A small masked image model, trained from scratch.
Data: trained on procedural textures in two colours, tilted and lit, 195000 training examples, 13.9 epochs.
Rows from block 9, named by matrix and row number. Rows with one number belong to one neuron. Each number is 200 + 30 x the weight over its row's rms, rounded and kept within 0 to 999. All counts start at 0. After the name is the row's rms in percent of the matrix's.
# fc1: MLP up (model.blocks.9.mlp.fc1.weight, 768x192), inputs 48-95
# fc2: MLP down (model.blocks.9.mlp.fc2.weight, 192x768, transposed), outputs 48-95
fc1.435,127,157,223,192,228,278,195,203,189,184,198,214,235,198,211,192,193,188,233,198,154,175,153,207,189,196,195,189,225,177,138,193,174,182,203,375,211,249,202,184,195,197,209,166,219,230,236,199,211
fc1.436,091,214,197,196,180,186,227,220,214,182,190,198,220,196,241,186,202,177,198,237,164,209,218,212,174,176,204,229,139,232,198,167,203,226,217,172,205,182,205,235,172,204,166,227,201,233,192,205,200
fc1.437,104,197,175,211,246,237,212,193,193,200,204,178,202,182,220,168,213,162,251,177,197,223,159,208,202,156,217,196,208,205,211,193,239,211,201,200,161,221,170,215,195,193,101,198,189,175,146,176,198
fc1.438,114,209,161,193,193,210,229,197,169,220,219,165,200,133,217,244,167,206,166,223,191,197,181,173,197,193,186,176,182,243,212,185,175,194,221,194,197,171,132,189,171,196,193,163,202,198,203,232,168
fc1.439,089,204,216,193,168,223,161,206,216,185,156,166,153,192,215,225,228,230,199,164,208,245,209,187,163,247,176,241,168,272,203,205,186,270,276,175,216,179,212,190,200,223,242,206,182,211,246,223,252
fc1.440,092,188,224,254,171,212,167,233,218,181,188,158,182,246,159,172,212,192,178,182,216,227,201,168,208,189,193,210,245,208,195,167,201,239,189,175,171,164,245,192,197,195,190,212,199,211,214,202,163
fc1.441,109,233,232,195,170,202,160,228,240,176,225,245,175,180,230,228,243,198,203,193,192,215,242,225,202,207,216,207,187,214,216,162,226,176,219,214,213,171,264,242,150,198,224,242,222,235,180,201,218
fc1.442,089,191,230,211,191,217,178,218,215,222,195,142,154,205,194,186,144,207,212,177,224,200,192,246,207,193,191,180,170,201,162,168,145,247,177,219,176,174,237,224,242,178,194,136,183,200,231,176,185
fc1.443,083,203,212,237,174,211,213,232,202,209,156,259,263,203,239,169,194,194,160,238,196,172,180,189,186,212,201,253,212,143,176,212,194,171,178,225,203,172,226,166,255,219,217,218,163,173,203,215,193
fc1.444,090,246,170,222,176,210,227,195,203,210,195,277,226,194,206,266,228,194,172,237,165,183,242,207,250,230,238,191,202,213,181,218,190,238,237,201,264,223,190,178,218,234,191,182,236,216,194,183,197
fc1.445,100,152,203,200,191,238,161,183,182,153,203,216,174,219,185,196,182,191,161,197,219,171,235,169,197,216,208,276,213,199,210,169,223,167,203,213,298,165,245,201,162,253,201,229,242,238,206,109,173
fc1.446,086,158,207,164,221,238,207,185,173,209,195,250,184,127,226,212,180,204,164,211,189,163,194,194,197,174,181,200,196,217,208,199,187,220,210,223,152,132,240,203,159,232,192,154,204,225,183,225,215
fc1.447,088,261,142,178,215,186,245,214,161,180,248,162,172,221,200,272,189,181,238,200,200,232,192,210,175,169,190,227,224,226,187,161,199,247,173,171,242,213,211,184,212,112,189,234,157,228,139,199,207
fc1.448,107,246,227,180,216,180,180,225,236,229,197,195,265,195,181,199,216,180,145,191,207,202,167,184,169,231,178,235,203,179,163,261,176,182,193,154,190,209,229,208,172,164,192,178,202,165,205,148,215
fc1.449,078,134,200,197,177,218,216,204,205,220,199,186,209,269,182,190,195,164,209,159,225,195,230,188,240,178,223,209,193,182,242,160,209,219,207,238,204,210,189,194,206,211,160,200,189,230,223,212,169
fc1.450,091,224,215,191,152,186,197,199,212,177,194,174,204,195,193,196,223,211,178,163,211,177,225,202,163,233,175,237,178,165,150,159,245,205,152,176,189,144,159,225,272,231,235,172,167,210,208,198,209
fc1.451,095,206,198,177,178,146,222,175,180,213,235,180,182,183,230,217,205,197,240,217,195,201,180,129,193,213,214,240,194,202,240,166,150,293,180,230,192,175,210,218,207,226,186,233,236,208,210,191,219
fc1.452,080,200,184,201,230,195,274,179,192,222,228,252,159,185,260,219,199,195,206,218,189,233,194,189,223,217,239,237,199,197,170,193,205,239,190,184,218,166,214,229,203,187,236,185,228,191,146,202,247
fc1.453,106,187,205,142,185,176,187,190,183,200,232,170,230,182,196,164,208,185,178,189,145,217,199,198,175,214,171,136,95,209,284,177,202,199,201,205,182,164,227,250,236,186,168,209,194,230,193,224,149
fc1.454,090,198,186,198,241,180,235,156,259,217,244,133,188,185,189,185,211,157,178,216,183,198,178,202,245,204,218,200,205,199,275,201,180,186,238,198,187,214,176,196,208,154,184,210,281,158,200,204,211
fc1.455,117,227,219,167,177,208,207,211,215,221,162,207,222,193,154,234,178,223,188,167,200,241,209,183,175,187,185,210,216,245,202,203,194,227,197,198,236,205,177,197,197,269,184,207,152,234,161,181,197
fc1.456,086,205,257,208,216,230,202,184,111,213,261,158,221,221,202,128,259,213,246,166,196,180,215,232,210,171,209,153,242,185,184,222,203,209,188,193,232,180,205,162,248,182,178,186,242,248,174,204,153
fc1.457,096,175,249,218,165,203,212,208,215,211,181,231,214,229,170,245,191,110,229,210,215,192,194,210,204,221,213,104,205,234,222,168,212,215,166,300,200,195,189,178,277,208,159,159,202,204,174,206,189
fc1.458,075,239,188,164,225,162,195,167,177,153,192,202,182,164,240,186,244,210,205,146,205,176,190,201,207,199,207,206,203,112,175,214,224,179,190,218,169,167,184,230,193,214,186,183,177,191,164,189,180
fc1.459,094,165,222,187,178,189,211,187,230,181,236,177,219,223,178,198,196,312,171,179,173,247,170,229,217,195,179,185,190,192,163,213,164,216,224,203,133,192,203,204,185,259,137,177,263,240,252,177,199
fc1.460,100,191,204,200,182,234,254,245,181,145,200,199,231,185,217,255,230,205,202,254,227,237,181,149,240,180,163,178,194,164,224,257,190,177,181,201,194,173,216,247,257,117,223,207,194,191,183,186,172
fc1.461,083,209,164,220,211,254,159,205,182,163,189,187,183,178,124,133,234,235,257,206,197,201,196,166,201,194,144,169,234,174,158,174,199,172,191,238,213,175,164,191,222,183,207,211,243,225,201,208,228
fc1.462,094,221,191,189,217,175,228,170,183,236,190,187,188,230,243,222,181,200,133,229,203,196,186,214,219,216,192,214,210,226,219,181,176,180,284,194,230,194,161,218,173,198,208,247,217,245,207,203,199
fc1.463,106,212,171,201,191,192,174,274,173,236,182,222,176,211,217,217,185,186,184,232,188,216,208,223,262,234,193,175,223,201,213,194,197,176,247,200,85,213,174,209,188,186,195,180,219,211,226,215,222
fc1.464,115,224,158,272,194,251,165,219,215,252,195,189,173,170,236,233,227,189,163,223,209,186,216,170,173,211,249,237,233,209,188,214,207,160,201,209,173,160,225,214,202,142,200,176,169,209,207,216,232
fc1.465,064,197,242,220,160,191,242,210,236,187,162,225,195,222,214,211,216,207,232,203,226,181,225,179,180,171,208,209,155,197,197,206,135,166,221,204,166,207,244,215,201,255,244,215,169,185,191,161,248
fc1.466,102,157,201,172,228,253,237,218,222,210,189,223,184,99,218,203,236,188,203,206,168,179,169,174,194,220,206,211,193,186,206,206,200,212,206,195,180,174,190,199,174,226,196,192,187,220,165,201,199
fc1.467,127,161,216,206,210,195,192,205,196,216,186,193,207,201,205,169,203,193,239,204,199,278,181,183,183,179,212,198,209,201,223,150,158,281,200,188,227,196,214,183,183,166,193,217,184,185,195,200,189
fc1.468,082,248,181,214,179,211,174,194,161,189,193,191,217,233,214,199,201,206,206,205,203,198,153,196,149,242,183,203,159,215,219,190,229,174,195,189,231,166,214,214,208,191,195,147,199,212,197,220,171
fc1.469,133,161,188,196,193,200,117,238,175,108,214,187,153,195,175,218,205,214,204,208,148,256,158,188,198,171,214,254,207,316,243,171,198,242,182,243,186,246,210,296,171,212,197,218,199,197,242,196,199
fc1.470,099,202,238,215,221,213,257,217,181,162,197,239,203,224,214,192,186,204,232,183,211,177,187,232,179,276,203,218,190,207,203,263,144,220,170,205,211,216,236,229,252,125,225,217,193,236,181,180,204
fc1.471,093,191,176,264,180,209,203,206,231,230,173,262,203,211,194,200,211,171,222,184,214,286,186,203,205,163,233,247,186,214,208,175,199,228,186,158,215,215,179,216,149,168,221,185,171,261,242,183,257
fc1.472,084,203,204,173,157,206,262,201,210,207,207,239,197,220,157,209,184,255,195,181,188,160,181,205,202,222,192,169,173,151,180,201,227,244,214,218,217,193,157,222,145,181,127,159,178,175,193,201,288
fc1.473,102,207,213,137,189,192,217,231,229,205,196,179,199,169,159,185,220,187,188,167,165,216,193,197,180,186,157,193,200,198,203,109,258,228,190,259,155,195,196,195,195,132,188,131,201,202,212,197,176
fc1.474,117,169,169,220,181,247,231,151,201,194,192,220,212,248,172,234,201,189,182,225,173,159,164,169,230,183,184,194,195,263,239,187,135,232,181,198,158,167,169,198,169,229,193,170,212,126,171,203,151
fc1.475,085,174,189,221,184,206,185,187,218,250,205,162,203,168,176,192,181,198,192,208,221,177,217,185,216,191,231,196,186,206,186,182,190,201,180,211,217,250,188,178,215,178,204,209,213,276,226,281,228
fc1.476,106,214,171,273,166,199,146,196,245,274,162,187,228,194,187,233,221,230,148,162,182,230,205,176,149,186,233,139,189,202,243,210,154,216,247,230,168,214,167,217,279,144,234,204,209,250,260,181,153
fc1.477,098,221,144,287,203,186,173,185,136,206,143,160,157,193,227,241,266,186,195,201,198,221,249,260,189,280,164,182,202,221,202,190,139,149,210,191,223,191,175,214,277,242,205,207,188,163,185,213,200
fc1.478,104,235,226,194,163,201,215,196,194,248,207,162,194,205,171,199,196,152,202,215,281,172,161,214,204,186,226,185,162,192,254,212,194,159,215,206,180,216,162,224,222,181,180,186,206,172,176,233,231
fc1.479,117,186,261,182,187,214,183,164,195,215,193,224,186,194,199,225,208,193,176,205,196,210,268,208,174,185,200,184,214,176,204,202,188,204,203,180,202,200,169,234,136,187,187,209,203,265,185,159,192
fc1.480,088,182,193,208,191,205,122,202,184,269,206,180,184,197,179,202,194,214,170,233,196,183,224,217,178,218,194,207,271,198,195,204,217,183,201,188,193,258,226,283,175,225,180,225,201,132,206,218,161
fc1.481,105,172,220,230,194,192,165,182,179,157,268,191,154,237,144,188,248,161,208,215,202,184,196,245,160,202,180,201,192,263,162,180,195,205,133,232,221,164,167,232,205,183,64,187,220,207,219,233,204
fc1.482,087,201,230,244,264,208,185,191,172,280,191,199,195,189,233,181,218,221,178,222,222,190,242,260,242,195,190,176,199,226,158,215,180,168,160,229,185,212,190,235,256,165,177,203,203,210,247,163,221
fc1.483,115,177,222,167,222,223,221,193,241,211,129,214,215,201,179,220,159,134,280,197,197,211,196,207,151,319,207,185,149,230,219,194,214,197,169,200,201,193,228,206,242,215,291,206,122,212,283,199,177
fc1.484,096,168,216,180,189,186,207,207,216,196,205,177,185,240,213,231,211,209,228,241,201,193,154,205,252,194,222,204,168,208,184,222,134,213,191,222,172,248,229,196,234,231,202,268,209,239,235,164,251
fc1.485,102,226,186,207,189,218,173,193,194,165,212,192,201,235,188,156,236,156,217,212,168,131,248,231,202,168,190,248,212,195,279,153,188,170,186,154,115,237,165,218,182,197,158,192,222,171,231,206,184
fc1.486,118,245,172,207,149,196,185,299,199,206,219,242,219,215,184,202,213,199,196,204,193,158,191,200,219,176,188,210,180,161,173,177,186,173,189,179,206,214,203,194,160,166,202,198,215,293,173,205,166
fc1.487,085,219,176,190,173,190,222,226,223,195,199,164,191,129,216,200,193,191,231,230,214,177,189,188,194,193,141,165,194,196,144,183,180,252,250,185,168,163,233,203,197,193,186,184,181,239,189,223,191
fc1.488,137,205,174,213,192,199,189,287,213,176,213,166,174,227,167,195,197,200,188,230,203,198,172,185,211,200,232,127,200,211,197,209,179,165,121,163,196,224,189,140,212,186,206,84,194,203,214,233,175
fc1.489,082,157,251,188,196,216,195,194,217,188,190,179,164,194,174,163,198,194,201,170,220,208,200,185,196,205,175,225,167,143,184,172,203,172,204,156,237,143,162,274,231,225,213,221,202,179,144,188,199
fc1.490,089,201,209,178,243,222,160,217,151,189,179,170,206,196,240,183,168,197,259,228,198,198,158,166,189,213,174,275,168,212,178,208,218,180,200,144,197,174,213,232,185,186,143,171,201,197,127,217,226
fc1.491,044,176,186,220,235,228,139,236,184,180,190,259,180,239,213,229,210,163,223,172,209,232,185,188,220,214,138,180,150,186,243,185,190,191,239,209,192,191,203,242,157,167,144,156,170,151,140,177,171
fc1.492,088,218,154,187,218,188,194,238,201,186,189,232,133,218,203,139,194,145,137,197,213,184,240,172,199,219,175,205,225,142,241,210,210,169,196,211,196,208,178,223,227,213,187,160,212,223,197,193,168
fc1.493,113,184,162,180,217,184,231,200,262,194,301,201,208,196,215,226,186,157,143,226,208,220,204,235,222,189,182,198,173,169,189,142,203,192,196,187,216,205,141,206,220,244,194,190,140,119,246,205,206
fc1.494,093,225,166,235,224,237,198,201,225,191,228,208,194,219,198,192,173,199,209,158,252,163,238,247,163,153,176,243,165,164,188,207,205,202,193,205,167,198,175,186,194,173,160,189,251,174,288,200,204
fc1.495,107,157,196,122,226,213,210,182,184,223,190,193,217,208,166,185,201,203,214,200,177,219,135,173,203,211,155,200,228,172,195,50,132,141,186,173,184,174,192,197,236,153,196,193,186,230,208,186,204
fc1.496,088,197,211,202,163,198,243,207,207,179,212,203,222,218,215,215,211,209,189,150,196,196,208,120,159,226,204,178,225,228,196,235,188,181,185,168,209,200,213,215,161,190,218,206,198,221,177,201,215
fc1.497,070,154,172,120,212,232,184,194,169,211,172,244,190,193,212,266,252,231,168,202,207,206,216,229,150,187,241,201,240,197,244,199,188,169,188,174,196,191,196,203,175,191,245,233,165,229,196,175,213
fc1.498,099,163,200,180,210,218,202,183,216,218,196,196,211,190,198,209,192,189,174,183,196,194,197,216,158,242,240,191,282,247,181,169,183,209,163,277,223,179,176,191,201,156,220,168,222,206,252,243,185
fc1.499,106,179,219,205,135,162,171,300,211,281,237,231,232,208,219,173,250,174,217,175,165,216,159,223,175,150,154,178,200,212,188,199,215,242,176,167,240,189,213,219,169,242,163,150,231,198,176,228,213
fc1.500,120,176,189,206,225,117,172,234,197,192,235,221,187,192,182,218,247,253,238,184,119,188,198,227,199,207,166,188,216,187,200,230,208,166,135,205,169,207,184,144,204,160,233,275,204,224,201,124,175
fc1.501,100,169,153,179,192,225,197,193,171,246,196,237,145,159,204,222,200,218,213,230,176,149,214,211,247,177,177,179,220,178,225,192,202,201,183,240,257,178,171,218,211,198,184,197,199,200,251,196,186
fc1.502,084,178,209,117,190,224,243,195,224,213,201,203,189,197,228,163,203,192,180,187,179,243,218,207,222,192,182,225,194,147,213,270,143,184,172,158,165,190,243,200,209,232,199,178,174,190,221,202,232
fc2.435,107,214,188,191,182,230,186,184,206,237,169,178,169,169,207,203,169,152,193,237,197,231,206,131,188,218,211,82,181,146,211,182,206,210,196,174,194,238,165,213,186,196,159,215,185,212,119,151,167
fc2.436,079,187,194,202,232,206,218,220,193,206,257,216,202,207,172,204,153,199,201,221,178,268,195,227,187,173,194,235,152,176,189,263,201,143,187,213,161,216,238,241,155,251,189,166,198,206,218,202,211
fc2.437,106,226,195,236,240,222,233,169,279,180,150,183,196,181,206,199,212,126,197,199,223,236,166,197,203,203,183,195,191,163,252,162,208,202,167,215,212,229,228,156,182,189,229,193,189,195,215,217,207
fc2.438,108,214,191,214,179,204,215,230,176,184,212,218,193,159,177,214,218,210,184,196,197,219,228,186,184,202,181,199,200,189,194,229,257,216,171,200,238,215,164,213,197,230,200,199,187,173,273,213,199
fc2.439,075,262,231,205,206,168,178,230,165,162,185,217,230,181,182,212,179,183,238,221,205,251,199,227,192,259,249,208,205,147,208,248,199,168,212,226,186,232,225,159,166,206,180,178,240,222,210,207,258
fc2.440,115,198,256,178,232,206,204,238,221,218,223,150,188,205,178,177,141,229,165,206,195,202,222,153,164,215,144,154,206,178,205,211,188,205,157,205,177,216,233,205,198,237,179,206,208,185,211,212,203
fc2.441,117,226,177,222,209,191,234,213,207,204,175,245,194,206,214,198,203,295,220,173,184,263,192,213,224,214,182,215,153,202,190,218,278,189,220,192,199,192,195,212,193,266,186,203,220,199,227,194,229
fc2.442,086,230,214,192,221,179,182,216,168,178,221,183,232,190,216,228,255,227,239,194,204,168,204,187,177,213,187,167,151,194,220,152,263,226,201,202,214,184,216,194,183,188,188,148,211,163,167,164,185
fc2.443,086,178,193,230,163,147,212,194,212,177,191,247,182,187,164,181,181,219,176,183,215,208,162,176,199,180,176,272,223,253,202,182,203,216,236,217,185,224,200,198,226,215,178,199,213,194,196,189,207
fc2.444,090,170,201,197,212,204,220,204,245,203,207,218,215,207,204,251,191,222,160,190,203,199,187,182,210,211,202,193,166,180,160,170,185,214,202,180,203,196,247,195,187,202,159,209,185,216,189,205,203
fc2.445,112,176,221,213,211,215,144,227,194,170,225,159,248,158,224,170,215,244,160,169,207,155,188,176,156,170,233,205,237,210,170,160,132,158,206,188,136,191,181,225,236,298,154,183,228,215,202,217,207
fc2.446,083,184,246,210,158,169,204,148,207,175,218,189,214,234,244,218,212,186,182,174,181,218,217,199,201,182,225,148,224,183,208,215,213,199,199,183,209,185,219,209,158,194,178,218,185,149,218,167,205
fc2.447,087,181,178,230,242,229,197,213,146,189,160,162,204,180,252,223,235,205,212,225,181,220,225,233,213,189,229,220,219,243,213,237,206,207,220,188,176,244,200,176,240,191,220,221,210,245,225,193,169
fc2.448,110,169,190,273,183,219,224,194,193,173,219,218,183,323,238,182,179,178,200,203,188,145,224,211,212,191,216,186,222,198,173,306,278,185,218,208,255,251,214,156,231,193,218,231,148,188,222,204,198
fc2.449,077,217,193,193,174,210,212,195,255,197,254,181,161,95,189,160,183,173,208,229,219,217,201,179,204,234,205,190,217,191,235,215,266,188,213,218,193,198,146,217,186,201,160,195,147,231,167,187,205
fc2.450,078,189,228,139,158,194,258,242,200,209,265,196,188,228,161,208,178,189,229,200,229,211,157,225,178,178,214,244,170,182,241,176,257,256,180,221,245,218,233,204,232,212,173,160,174,163,163,193,194
fc2.451,094,204,199,207,210,184,251,212,182,206,216,216,190,222,208,214,219,227,213,188,223,209,228,280,192,208,174,199,196,200,185,245,217,181,195,197,222,170,223,192,205,283,238,180,193,194,154,188,207
fc2.452,087,216,167,206,248,181,183,198,223,172,206,219,201,202,208,204,244,233,170,180,204,222,181,168,252,191,222,198,189,223,283,174,165,214,178,209,214,189,207,210,202,195,194,209,203,235,202,156,199
fc2.453,107,184,199,215,198,208,188,222,242,174,266,165,155,181,174,115,161,149,161,174,213,158,224,224,195,278,150,237,258,213,194,185,228,200,179,212,221,172,228,176,205,232,95,207,231,218,207,199,199
fc2.454,092,232,162,168,213,202,185,260,242,218,219,148,211,193,228,232,223,188,255,161,203,166,176,176,210,197,214,182,195,221,223,174,213,179,191,174,196,175,232,202,204,200,231,213,210,185,137,181,217
fc2.455,120,223,158,228,178,186,176,212,226,182,187,160,235,208,175,244,173,248,173,101,189,138,194,268,202,189,226,217,250,153,212,187,255,253,212,217,179,223,210,211,209,177,198,202,256,169,145,157,216
fc2.456,092,226,252,238,206,207,190,208,188,198,133,125,202,223,234,166,166,224,222,265,230,186,206,172,200,177,205,193,177,181,245,193,194,215,199,210,170,181,212,209,226,170,244,192,229,245,214,215,198
fc2.457,093,157,229,241,225,189,211,231,154,192,188,233,223,202,176,222,250,259,187,162,224,183,249,189,177,157,192,211,195,211,223,164,194,197,202,300,210,197,174,161,197,200,323,221,210,248,200,211,220
fc2.458,070,191,166,182,224,178,203,200,171,206,159,219,201,225,146,207,171,191,207,142,174,243,174,219,183,222,207,228,164,211,233,178,226,225,193,173,199,216,138,176,211,212,182,187,178,199,186,230,234
fc2.459,094,227,208,177,202,187,176,160,156,186,174,197,215,206,172,202,208,146,156,176,169,194,229,172,195,324,201,228,225,223,190,165,217,214,217,195,196,241,231,166,229,179,238,188,196,208,158,216,224
fc2.460,085,252,216,185,164,217,204,190,217,185,209,165,244,180,204,209,157,166,148,217,187,195,159,244,189,164,237,164,213,196,225,141,221,192,210,159,206,254,247,177,152,242,225,186,205,192,219,254,196
fc2.461,077,174,206,199,231,235,191,222,203,242,217,199,156,234,217,251,228,219,210,168,172,204,232,186,238,211,173,164,148,213,218,274,214,206,178,159,173,206,207,234,162,188,211,195,214,256,145,176,152
fc2.462,084,260,274,209,201,154,189,171,214,229,192,163,177,189,194,241,211,221,220,259,186,197,219,206,220,201,173,233,200,161,206,169,185,184,185,195,177,167,186,166,210,178,209,193,213,146,205,199,213
fc2.463,101,174,171,186,246,197,230,191,193,208,235,207,176,207,169,212,199,149,147,121,198,202,229,198,182,180,178,237,179,190,198,154,222,238,222,183,246,207,179,183,178,223,267,176,258,194,214,197,146
fc2.464,112,207,180,175,188,218,186,231,238,212,216,211,166,194,212,213,188,217,245,147,187,199,265,216,217,191,205,306,226,234,190,165,196,217,175,214,228,217,209,214,226,191,175,229,224,222,125,219,193
fc2.465,059,223,213,245,178,220,205,158,188,172,210,223,203,153,199,235,232,210,215,165,192,220,169,187,197,184,245,197,190,140,199,158,214,179,171,165,200,194,219,178,181,222,167,203,190,164,144,186,241
fc2.466,093,169,183,200,217,225,214,178,212,181,201,172,225,241,220,193,198,171,163,206,199,238,199,228,204,180,220,180,170,209,182,193,204,177,204,208,181,146,192,203,197,193,227,220,205,164,229,205,203
fc2.467,111,196,184,229,165,191,230,215,159,215,204,195,200,174,205,224,208,184,125,189,188,93,149,247,235,221,200,210,241,216,230,221,99,179,196,192,202,211,192,195,221,222,232,201,183,199,162,209,206
fc2.468,090,245,208,191,140,189,206,189,233,228,163,179,171,242,205,179,195,168,185,256,179,183,191,205,215,192,230,234,214,232,207,221,194,230,180,205,205,192,203,210,207,153,192,196,176,176,194,196,204
fc2.469,101,214,173,156,190,192,216,232,176,187,223,198,204,213,173,207,209,164,221,191,213,308,219,148,221,297,197,196,221,234,229,212,172,207,176,157,241,157,170,220,216,229,160,207,249,230,321,212,214
fc2.470,092,211,236,232,247,210,196,250,175,177,162,194,217,177,165,216,219,199,213,245,206,231,215,202,233,147,188,217,219,211,209,225,305,247,206,206,198,178,269,194,214,142,150,203,143,215,275,173,219
fc2.471,091,240,209,208,239,199,222,207,194,150,233,216,174,233,262,183,181,219,289,142,218,245,174,156,234,212,232,226,159,215,247,157,194,224,187,149,205,223,168,184,164,167,218,184,205,253,198,200,167
fc2.472,074,209,201,200,194,185,173,198,197,198,205,179,192,229,200,275,207,154,206,247,213,183,175,165,202,203,220,184,190,134,164,202,209,157,246,220,172,198,226,268,252,238,230,221,218,148,186,147,244
fc2.473,125,181,236,160,180,203,262,200,220,194,213,167,208,187,192,230,204,182,188,166,200,154,230,197,224,245,202,175,215,239,215,203,232,247,226,210,313,190,203,192,223,186,142,187,216,171,198,193,210
fc2.474,110,175,161,208,183,162,140,184,198,210,203,234,217,209,180,254,189,238,156,168,207,224,250,191,203,184,201,217,231,211,217,154,244,217,193,216,153,198,216,204,231,262,159,209,181,154,213,218,195
fc2.475,078,230,248,230,164,225,208,233,146,245,256,164,242,192,192,216,241,177,189,238,247,183,196,218,207,192,172,172,214,140,231,192,246,231,189,192,192,181,189,171,211,170,158,215,206,178,128,248,203
fc2.476,105,157,195,186,234,243,221,251,201,195,239,197,197,177,206,171,122,259,176,206,249,256,167,250,186,246,196,203,178,210,202,147,214,244,196,223,196,232,173,187,185,251,198,222,242,198,239,211,188
fc2.477,100,223,185,193,169,196,156,183,101,190,221,200,195,197,205,189,128,183,227,191,215,212,242,259,242,162,202,211,214,197,251,202,199,194,220,188,174,198,233,201,198,224,202,193,117,216,239,197,222
fc2.478,085,213,216,207,184,219,189,233,173,246,206,169,180,187,183,218,157,221,221,189,202,181,193,198,194,191,222,204,235,175,199,175,227,203,184,170,243,234,189,225,221,203,99,206,208,209,198,218,198
fc2.479,105,207,185,180,152,226,227,169,175,174,196,198,199,259,197,227,181,98,126,201,148,168,222,170,191,222,201,184,162,237,211,178,176,175,195,230,179,227,218,195,242,146,272,197,195,148,222,228,188
fc2.480,074,249,189,195,190,175,196,282,178,240,195,208,187,206,164,216,265,217,214,246,190,244,188,196,181,197,188,209,174,188,152,231,163,228,203,216,206,233,156,167,224,243,236,215,232,212,173,226,211
fc2.481,088,162,243,249,189,218,201,136,273,173,236,204,229,178,198,170,248,115,296,230,230,205,163,168,190,248,182,213,210,185,201,194,218,186,217,173,220,209,179,124,245,219,117,259,176,208,211,185,174
fc2.482,081,195,149,214,162,204,234,240,185,225,228,212,194,225,217,245,148,160,116,204,225,193,217,248,213,264,192,158,207,166,206,193,198,194,192,214,210,208,189,158,202,124,201,215,189,195,217,177,196
fc2.483,112,215,275,248,206,158,176,238,232,186,174,217,209,196,188,248,188,146,255,176,207,235,187,172,184,236,235,205,185,239,206,174,235,211,201,186,195,185,213,197,274,231,202,187,200,219,249,206,194
fc2.484,100,232,200,203,185,207,182,253,165,201,199,175,200,164,213,172,215,203,217,173,193,271,220,210,196,229,198,233,218,209,233,169,224,205,192,204,220,186,271,222,227,235,228,204,176,171,224,206,228
fc2.485,096,133,269,180,169,239,184,237,235,208,161,203,200,235,165,267,216,221,181,186,168,181,209,211,243,185,227,192,264,221,170,187,214,210,184,218,226,215,195,234,190,200,147,141,202,225,96,253,201
fc2.486,117,202,182,176,170,176,219,205,180,206,216,208,205,229,185,201,196,113,193,212,177,165,245,202,171,204,216,204,185,174,185,186,188,253,187,216,187,198,199,160,214,113,258,187,245,112,215,179,207
fc2.487,102,173,188,142,160,210,201,215,200,213,228,157,200,239,184,234,205,214,203,209,213,252,170,161,230,185,203,177,190,176,214,145,207,200,194,217,168,189,173,246,217,238,185,204,233,166,212,180,208
fc2.488,114,193,191,238,215,188,195,231,208,211,193,187,215,221,217,189,199,217,130,159,207,209,255,205,203,176,174,190,203,208,190,205,212,188,204,215,174,200,195,209,179,181,208,212,229,196,171,176,210
fc2.489,074,197,232,174,205,203,273,206,202,164,216,206,170,231,195,194,234,216,189,214,216,152,172,192,222,176,211,184,199,175,168,184,216,187,198,167,171,237,225,209,250,189,193,219,222,219,205,173,224
fc2.490,079,210,195,185,213,175,216,217,193,182,208,154,194,226,136,230,223,195,181,170,207,113,195,210,220,154,184,172,170,239,219,193,171,256,214,216,207,150,231,263,206,193,255,222,232,209,231,212,219
fc2.491,046,215,196,227,223,180,221,238,181,212,139,132,252,195,201,189,209,183,213,250,184,233,227,185,201,206,234,236,211,158,227,217,177,186,235,200,173,181,130,148,173,202,235,135,223,207,226,162,182
fc2.492,086,220,161,217,215,183,214,201,219,210,207,236,173,124,201,176,170,152,177,164,234,227,148,190,198,197,213,148,203,202,177,217,179,174,198,196,192,187,204,184,154,184,268,190,184,238,190,189,189
fc2.493,158,162,215,176,189,198,228,165,193,212,167,186,196,192,188,161,205,219,199,143,166,198,184,144,207,182,210,182,192,202,189,210,289,171,206,216,159,197,216,201,153,162,206,204,253,200,212,187,176
fc2.494,088,194,197,216,230,210,157,275,217,208,232,209,202,221,200,119,182,230,228,215,216,232,179,199,175,194,170,148,161,232,201,249,194,191,208,181,145,197,188,192,229,157,119,188,209,226,114,199,170
fc2.495,144,217,174,125,206,200,199,230,189,192,264,217,204,228,206,174,232,220,156,152,182,226,217,246,175,224,196,205,201,214,193,295,215,217,199,210,281,209,180,191,200,255,160,214,189,165,190,202,204
fc2.496,102,201,214,195,207,192,174,223,179,227,186,174,185,201,219,209,201,207,239,225,200,224,188,146,161,192,171,211,202,208,245,272,181,217,223,183,193,194,209,206,211,185,205,195,202,176,206,176,171
fc2.497,079,197,204,195,206,195,141,209,187,186,158,199,219,204,178,247,118,184,196,175,205,222,214,187,199,225,218,244,189,196,255,186,257,260,219,181,223,225,196,219,198,225,186,202,182,200,221,178,176
fc2.498,092,194,201,130,229,196,222,227,175,220,128,199,198,201,213,249,195,189,192,234,190,173,217,178,203,221,230,158,163,176,192,148,153,198,203,190,219,217,195,192,215,148,203,194,187,259,148,243,173
fc2.499,100,189,244,231,210,196,198,238,188,204,289,169,209,191,184,158,216,184,254,147,206,206,188,190,167,232,194,256,227,223,222,235,193,215,239,204,180,222,205,221,156,240,82,174,206,209,167,215,139
fc2.500,107,187,145,178,189,191,195,201,207,212,206,185,199,189,237,188,197,179,157,187,239,206,205,229,192,124,210,198,228,211,174,192,151,177,202,198,227,212,190,156,174,125,265,128,256,192,165,265,178
fc2.501,099,209,247,213,218,164,183,166,215,222,156,195,196,173,220,182,237,216,218,177,197,219,223,109,194,199,235,176,213,216,142,225,284,162,224,179,255,172,220,180,185,185,192,170,173,224,258,219,194
fc2.502,094,200,235,182,230,213,212,183,180,193,191,197,233,184,197,209,185,229,214,154,180,206,174,182,210,205,177,208,172,178,194,199,184,176,157,195,236,229,233,214,218,250,171,197,165,223,148,177,208